python train.py --model="image classifier" --train_examples=147500 --image_size=24 --muon_scale="match_rms_adamw" --steps=25500
Rows from block 2, named by matrix and row number. Rows with one number belong to one neuron. Each number is 128 + 32 x the weight over its row's rms, rounded and kept within 0 to 255. All counts start at 0. Numbers have three digits each. After the name is the row's rms in percent of the matrix's.
# fc1: MLP up (model.blocks.2.mlp.fc1.weight, 512x256), inputs 0-127
# fc2: MLP down (model.blocks.2.mlp.fc2.weight, 256x512, transposed), outputs 0-127
fc1.423 104:141091164120069109131149097127078073087150118151152121070155101122186149137131140093094105105142164111088139144186121053085105088100216144197112131133110166235101150183069104148113070142148155152166097169089110093118114101159193127151137152139103150134133106129157117073149150122132054155173148142145136110140093135145076168157133145160181159149080160086144126165135097143121157114106
fc1.425 097:123094123117187138113169094094103120151102164108150106110131135161142108154106155092139067100196094137111033155117174116123136135093098137064126102172100173183124110126119107112177132097140152115116114200105119116150127165119109200129134132137111174115123122153105122117117172151115124122131123090077139132058151153101107106081075101166149147138110072088154191195079128186155148167213
fc1.426 098:132111143098159115068171012158148105114162175129145139133167125165130155105143132115131105189137108121092112085161166152067131124166093114134119175188135171117109156164163177154102113085137122151101114136091161127154130115139181135213119132159145143137120191122192139109123154090134129125072117122089141117115149090151119090160108128081116105085146074147193144074179079071158178108091
fc1.427 101:151155097105116097098139133128105120095146096166131155064126160160153117106147070119099144118114184135132147119159124117077100118153117126130061144110127135127185105145138054130134150097105201151116115133111166093189129090120160140100134098145146105115101130145116108089111119131180085158107137099099115116151085116169088132137158090106164051178137122169153118144115125098214157054150
fc1.428 104:133081100198109150100140152112172163133150166075121177150136148129144124136172025106058178114174160092105068133155102107091128085148168131102129142077119189135139143094146112185087105093140120130110103075124139192135173052119154131142144181097100158140074150145128143130117166180086133125095164118137100129099141106117153136138163143135053137132148104091150113092190151120091105158152
fc1.429 100:177124179184094121123156158144084131076167076158149154126084150142063159104125083187170191112105135085140180136147207096187119161072119184147160159180129121128086112145142136114151122107163122174117098108126120160141126149178114136143083127098170198155132139115113128131142150082064175074120135118113148086116117126151151130107137174102129109067132120092088089104102150143104109169127
fc1.431 106:088182122199169119095148107092156097082090152142128108101197123105173131143142118169065104126116174110110095098143134153156093138089169138110085173098119112161143126134109174149070174091112109095171122169128102160139179147100099111084114126111080165149157076151102061123161115114158216142156120134162207119095144129135167155144123116118092146125156192095176096092094172146165154083106
fc1.432 105:115213056092183135104098103169137120124220120142112125137143182116191137085132108096179142143089196060153104152135120147109138107136065178105113055088144118169167070097104126099134098119163118093089139106120141122127192148044166132051110113127140143112122137132127089126099097066168121131114190137149143146074093143049115149086149103063133065154143106118151077100161166173185124125158
fc1.433 103:141107146146146116114153159131098130141087127161103114106153121151071050086107146060095099110103178079121166162081136109176138100127102120121143165074119139131174094118102101115119091147197154144084150237110142156157096103082123096184142149104124113121119188141134134146138138102168132076197081121117138154070148118161162121143140176087140122084103108110099127141077139121078146122073
fc1.434 103:117150136076113193112153172142133102100199123096102094220166095108121157155123061137144129118109125153135147155092129122107155193179177156135142156179090120143200171119118138158109077098122136106128143160093122137106142121068162171070117102131127110120181119166167118099142193150172087095097165083100104168159145120144107081144140084129131114125136177079144083196145134060137207127151
fc1.435 103:119149184144113137108079159173115141153163121141176096101107128104117094143099168124140157098141100113131134174119132111106139052122139163146146156135180072090124178102198126135120140069105163122137171232110143123164079115160084150090078099122111147112087170118168144093146154110169151123177122152106065157095115104141115161071188101129158162079107150129096129174122131127131145160065
fc1.436 100:125126094097153111112096143125163099145159132130164180082132165111152106096131090117121185067161156133108162093084104133117126182142131145102119148082163133130115113120112100192136137084161180120165167117091102052093143162076212135107161120157129186137127171105145116100096107125104135156110131057109102082125141098204104139155126121058082069144072079107122170116157172152163150145174
fc1.437 096:166094130131137115136141114092114083053078150176133167179129133144099143148085081146147161142163171129142125094115098137149108128124180168147129105107123119121059094145181139155160208137146127137147161097109131118132158145105168161167116108065129105144117140076155108123109164088115156111101164142115127112112233203108140091082166125132024136137084155083196160118138098084161105143132
fc1.438 105:126092113168123173115151125090142192103119125090125139116131156158032074136114140138127133141141152095061164099107131063120121082111102125066130102154165146110113133188091117099100153128129150109183133221141182217144132113131156061129122133134167173167133138070094122088126119145201160135188111127048131132093175095140091161096126107108143106131102091083170129121060140192157102093127
fc1.439 095:136154126127077057098116094138073078176092111128080175128153126104107126177103150131090176107169117129094090107143148132151135140169157153128074152177135125181111130084101139114154128158185085129124117104117130060144145159124119110110085169142148148169162204059122112093091115098129104109171115184177158107100071141091137104117139171139149149124161103102070116157126160136134132128072
fc1.440 104:135073149163134096141110114162046197085137133120120090175131142189194133099142175079104111142103104096135037098135112089155093143112126126165123100119094142131120065084151155189096129163087126135141113134064147158118203086137140095175106147157119129144087165167101180082173136167098098137177080132160125035067190122180087106106169130150133185134143130148105112142174118135143141165102
fc1.441 099:118219159086147123158197073148144141088155153189132136135088142120090152129130113107149167098135120086139135121171171163106155134109131103083100124108115135116108126096153157119130124157127141104128200148165099152126146255202138096144108124099100105149152127149135153149176086138092114142100137150131161118074155122123144087121063188147130125131114069141110156070127186080170118150103
fc1.442 097:138167144166162088157069083064130117154189128134101160076092114177092145081074157135104109183169121141116107105123135157086120127142120141102088142140172116156101166076133109129116112181171105125105155108124109112117138162059136090125124132086142143130164116175121138146123129108132167139128132100121158130148130147096141143148119112153109097070099157168098153149194184165154182119142
fc1.443 103:116162127116121156127121140181137138098109124157090164100181195180137155123065183164156107116104084113085184106117158133117154149145079144115088166100175135088061142111106110145070151147184098148153164150132095071144165185102124129164122130190083130082099139137137141154100174091142124206090212080155138130061093139146177071113131097131141130106115114136079081111074090164117091142136
fc1.444 099:158132114132136099125161108080148105158092154145111152134139133113065173164122175171127087124111130150152060106114143148102145164145143097165145123168148071121157135166110105158137140141113155136132125120134093113092150136120133139124146148110086164086146116106177154192123108076208162112157125171160200111156097145112111133112133113059105129092156166114124146215144121140078140195102
fc1.445 098:132146123064088144098154089110172160143125113137081170082128113161094090123129148139126113141084093087161121131167145144079091102152103148145092124105155084135066136107129120105115147108146080103174128191073094202095126143108106150113143082171183149119142164047190100144145100047161152148107121093136195093107152087144105102130117154130091153069140147142165140142066114125181177076096
fc1.446 097:124171135117075148170148107171120127143127117141135059212070131077138077149162140144054113092130099145145146084085139057112112097134101080183140169141116165082112069091144116139163192111124106139153090144089128077146122162090098132167116138122176121104119124105065141086163145169176128096113107167095132158088153095089149131181169108107122128146141091166141156099137132189106167149163
fc1.447 097:102171026152082137123096151134144118082132102129190158087061157135138133142089176125132116200143121173174130145132160214132102131089110128118085183078101143160134148090087105133077086149172156106056133140096080147153141170141097115139096088122107155116101109152125113082135142098104183073128137100082092138160135127141149143148142084111088174145101151163158163102167160115111164166121
fc1.449 092:099125163115100142098114194127079126141150128169177130076104111172172160037109067108120109148124086068105076126104115156097162151153131124120175169149096120148114126155114130133101121126151154117159118123111186132095133114154052177164107112112101138136123135168178140084129175126086100096063131148097102095108115133100133048143149112089128161124095148093139145107075208091113088154168
fc1.450 104:143095116175130118148131130137113095111106055158158147130150115109144148109139135105098164123112145070176157131146159159138096151139102169151079114101061140124143119173112153080130162139173132143151093188095118148118164110179153143127159148156132060108111086114140168148131125099200203070120161195110128125147103168038119086128096133120119157129205151165133057115114119072101151118092
fc2.423 107:142119133136080138108084103095112131188142076126137132130196123141143155181141123092093147100134157151117140172109102152111080172152176139193106140143147149115103113153116126136130113103092158190130096115169131138188091077123112089174150158198147148113071180122135042149097093090178169129103082135133141148122125183120155102103099119118111085073185126090043115153190159135120130134064
fc2.425 097:126108155115201075157117156188162084097148189157107113137107080161147090133111151103137111138125136188111123137107167164100124137152066140064143081229111093122117094141160152086083108110119167171127109091150138107078122080091145140164134144140143006103108138127124158220139118137115165109156062151133165125143119165113105147124149119147112152130094146072077107166138101107130081117091
fc2.426 100:133155126187070153131148148131129144084125132123101151042080128173130171141109161082206129061092123122109141123087129108126138059117120148134138089128213111105137130098117084152142112129137208084105079127171162154130108186189088080094102107155157131103208136106100106136132090126162129150206114120192078109077135152125144140175141107099108119162110157177088159160085114087143135130155
fc2.427 099:112073137162214153135131185115059160180091086153078118089147101118111185130146182106162140121143101140077204100079118111127187121123149134049114114177165157140127132108124154179111124197094053093084160112149161106136152138185145130136151136129107125126138122101067134163132105146143106147130144134113127095104115206102158119119109127157092136171136070130098157123123158120132128116109
fc2.428 099:150166188135107104106130098111132110093131121175097109133093131129140119051087177097118163137106082093184121076115117166112155215052142155096134150162122117144147125180145131085114107146192159124096143117122093086100148174110148119103167076058139132184200061091106053119138097121160141076136125174110131144182077132168121157138129078103173146101105179077078140085073129112142111143154
fc2.429 121:099129034110177137072169170087137132101134124099087134074150158134110194135131136078068055104124164148138133104127087190152161098137139094116137119101135151092163113088139116117081124146058108098097085117140148078165147155088154133157157138167094134109148130097141163103160136132066166159122146168099142091139135130105105142127190119136087160134129096132101106172094115071092146195168
fc2.431 114:136132166122120129096146175128157128094115128178090122138114113118094122145077066094206209150159120147114158182162102134134114088156131107120166162058154140221077165116217145130160159138102103081122146123091110173086136136128066114102110148111106136117105109154181138135149143181202150128113125128132156120150094186113134088135115141099116140177124154115039117134169094132127060181083
fc2.432 085:128043161090168111079135138109140096128145182176151183140097166157124165089145130160161097160136117149082132121123147119176100113109162141162124054153099128101142136076159127153111148148123110123171135179108143131120138131165130101110162130091137111157074095093143166186158078101179132141175148066132168148091186117126095128085127187114167099142111149116090158140085116163106100135171
fc2.433 102:139131116099121114181117125093121100129127123162146124164143093133145132162145120230110108112151116169124124090096177154120148101155130150113106156150042139135096160150118166114109127135168040141163099089149082067082128218177083162168117094106116152143148077156078193119113086093121103133165131096108121088148083149108076103124184049166103127152117115097145067158144101103095145122130
fc2.434 085:163103166157113067158166142138143150203114101108102172152109117129165120138087171090159146135147139146121099129139137075176090182121151213176102144090194130147149135127118131112146123072134072113123164121117092129104152176081179153162084153161135148082183105141118089085130088150113104147142166124107071135158083136126164101183110181133145131131134022102157061121146109103141137103131
fc2.435 095:124114163120148158108115072104119137103156163130134136166077124147125140191130142112112125134107124153116142145138130140187217143127197115157140150176133129160067117116073117079059108115138191094113092077102146190131144123101115197146089079146133111113156191092163112104142119132140121119069184142104131099135091164148134141095132142148135127084102106159133063127156150111188123088132
fc2.436 119:205152133097114153096139107059126105133119094153117158104117093104062157106071106115050132167145150155110150110115148129136069116149109082074168130162137118124146170131191193118130146179101104161177138148138176133087123158122053137091150121090087064162141087223069111142125119173142159145147152102169085142115153175128090130125144129141142136086218132119148152160112088162146157191121
fc2.437 104:097136085167118186128151086069080163175147144097108118095162160115094082097159130144091124114048116175141170148127138125137056081106100195130143125114164113140147127134085103135126134142071110157144112166142131092115153131133195115102135186109193138119140186159106164108143180134079139128189133098111162105099120092147117102108111100128169109163102120076080060020069156110087107102174
fc2.438 102:152061227118150148189150145112129144068113112173112115138094092141170161111103138106081089096084166117090127129065150064121142173070125134192097146086095066138163093136130163115116143150155128180148091114128124128124172137141116143084098098143089123141119124115129104101076160106153097115174125153087179095132114124109183137120117149074132132164149162134110099100157115139077158160112
fc2.439 066:173131172137116125123175163149149139093070092163124129160106135152151115108197124112083174157083122156099101139089108120160134137152139123118140168104155118122085101108121155173185111108077088048122153134119167119150173115072062104069140127106136108102129163075084100125153099103121156095130122170081114111094086116073136153134098147199129128120093109136083130167145093162035140109091
fc2.440 104:151148141135180100087096102121119152112075130108138173144163111136153098111092131115150083104210094178181157149105139091116158160077075120138147105128097140137136202117111124076125082125135133091144041140044129136129128120093076170149065157128089076082117079091093160121106100134152053217131184147148150139105147157104142142125138138210129098143111164141177145180158137112146168128138
fc2.441 108:100089136091205121080142178172154091113133123135106085184128188106135139067108119101141146099096168156124143113092102151190101069157159072118161136192166056076100105093123095128164164137191159130036164159135114111193136109164096176125134171095112122123104090147147134175137187134127126128152082128150106188177133106152082127092150103169119123137122177184085108129115139144160101091164
fc2.442 097:101128077124215132106105148185100168121141133186122154192104107050048108104067078136094146129142130077136110129099155128124113205152143058124151107087143132142134132167101172086131115111109145159163122188050133055065124124117149099110132126097094136147129129127168099147177176134105121088132114140110133131168139071101148170138107185147128130153086086171086080145172122139125118161100
fc2.443 098:162100202116106134144132105170175065131077154171138201104153158150161187162183125075112096159085111106076133099122194113160165129143103095085079113183136128123120152123110105079101101068158151170116143190112134146153129122140143107117193083138090123092059123146101133135081132138110136100159098135145079117134120133141097106068181097154094088186209139148061125094178144203117152105093
fc2.444 096:165130173138110121132195152141074078131122080082119150208061122123115157100155147150070119143125165086146135130111149133167146100110142075070205135062128129179142154136105190125093147145126096177089093088094066159148056135136073132129143166171131153168148119120149134130134143103093138178112135145109101126138102129184130110128160130163104184172134184145134213160098146170076132140047
fc2.445 110:149099110157128121166142115172089117122205230109116147105113192045123085140084142134054149056084151180158123144120144243081140149113151144107141159093121085074124143111126125175150055162124146149107147101132112119099110135082129133161098092131106159091143105110080143173097145161161134127169136064161120150141163151128132165095058146140132086138139124162101102156146110160150144070105
fc2.446 114:144177126152085162125086095144067113121101136148117148146181165136142116133085133114138185101106150117130153134155147107160153148162093093128092120079183095112127115137151173145143088128140109107157101155087114177140103143230084088103072158153121138108134142113121171137170129120080065123118125114156156120159171097108200098081151111076169125066146119076128091132166169115151063196060
fc2.447 104:105078114119080168180189201153124068131101143084180118106131089127125127151093141161189072090115168165164143122165151170112129102142134108119143098121187074158106158105117077099115134170139087149164140192160107158106132160101121151150142129145096101163121141114075133165143114164090097133135160055120132147148116183101063096126195102145177120178166106168136134156161147118145187123140
fc2.449 078:133109122206153151113106193062161089141139073176134117124106082146130128147139126124160098120106127123125084133210178103126105129120120144111117104114109175156113130080136128040103168149165116120174103165132087094156118163112118161162119120131106067162133180101147118160119063150144085149135163064144139108131148149076092128090099189118120144120095120119143106129071106107112184164100
fc2.450 112:157126110153090179165153087124111113159129185103118108155134139139106151117162120139129173167177158115117169109142198114145187155074129106144133137090147123157138126128122072119132116089110065110076141124107130164122152134127134099088115111132080086152139069166112199054113151076142162121195089109142124130105141105179150131126115106111155104199096127128099079190138173090138131137119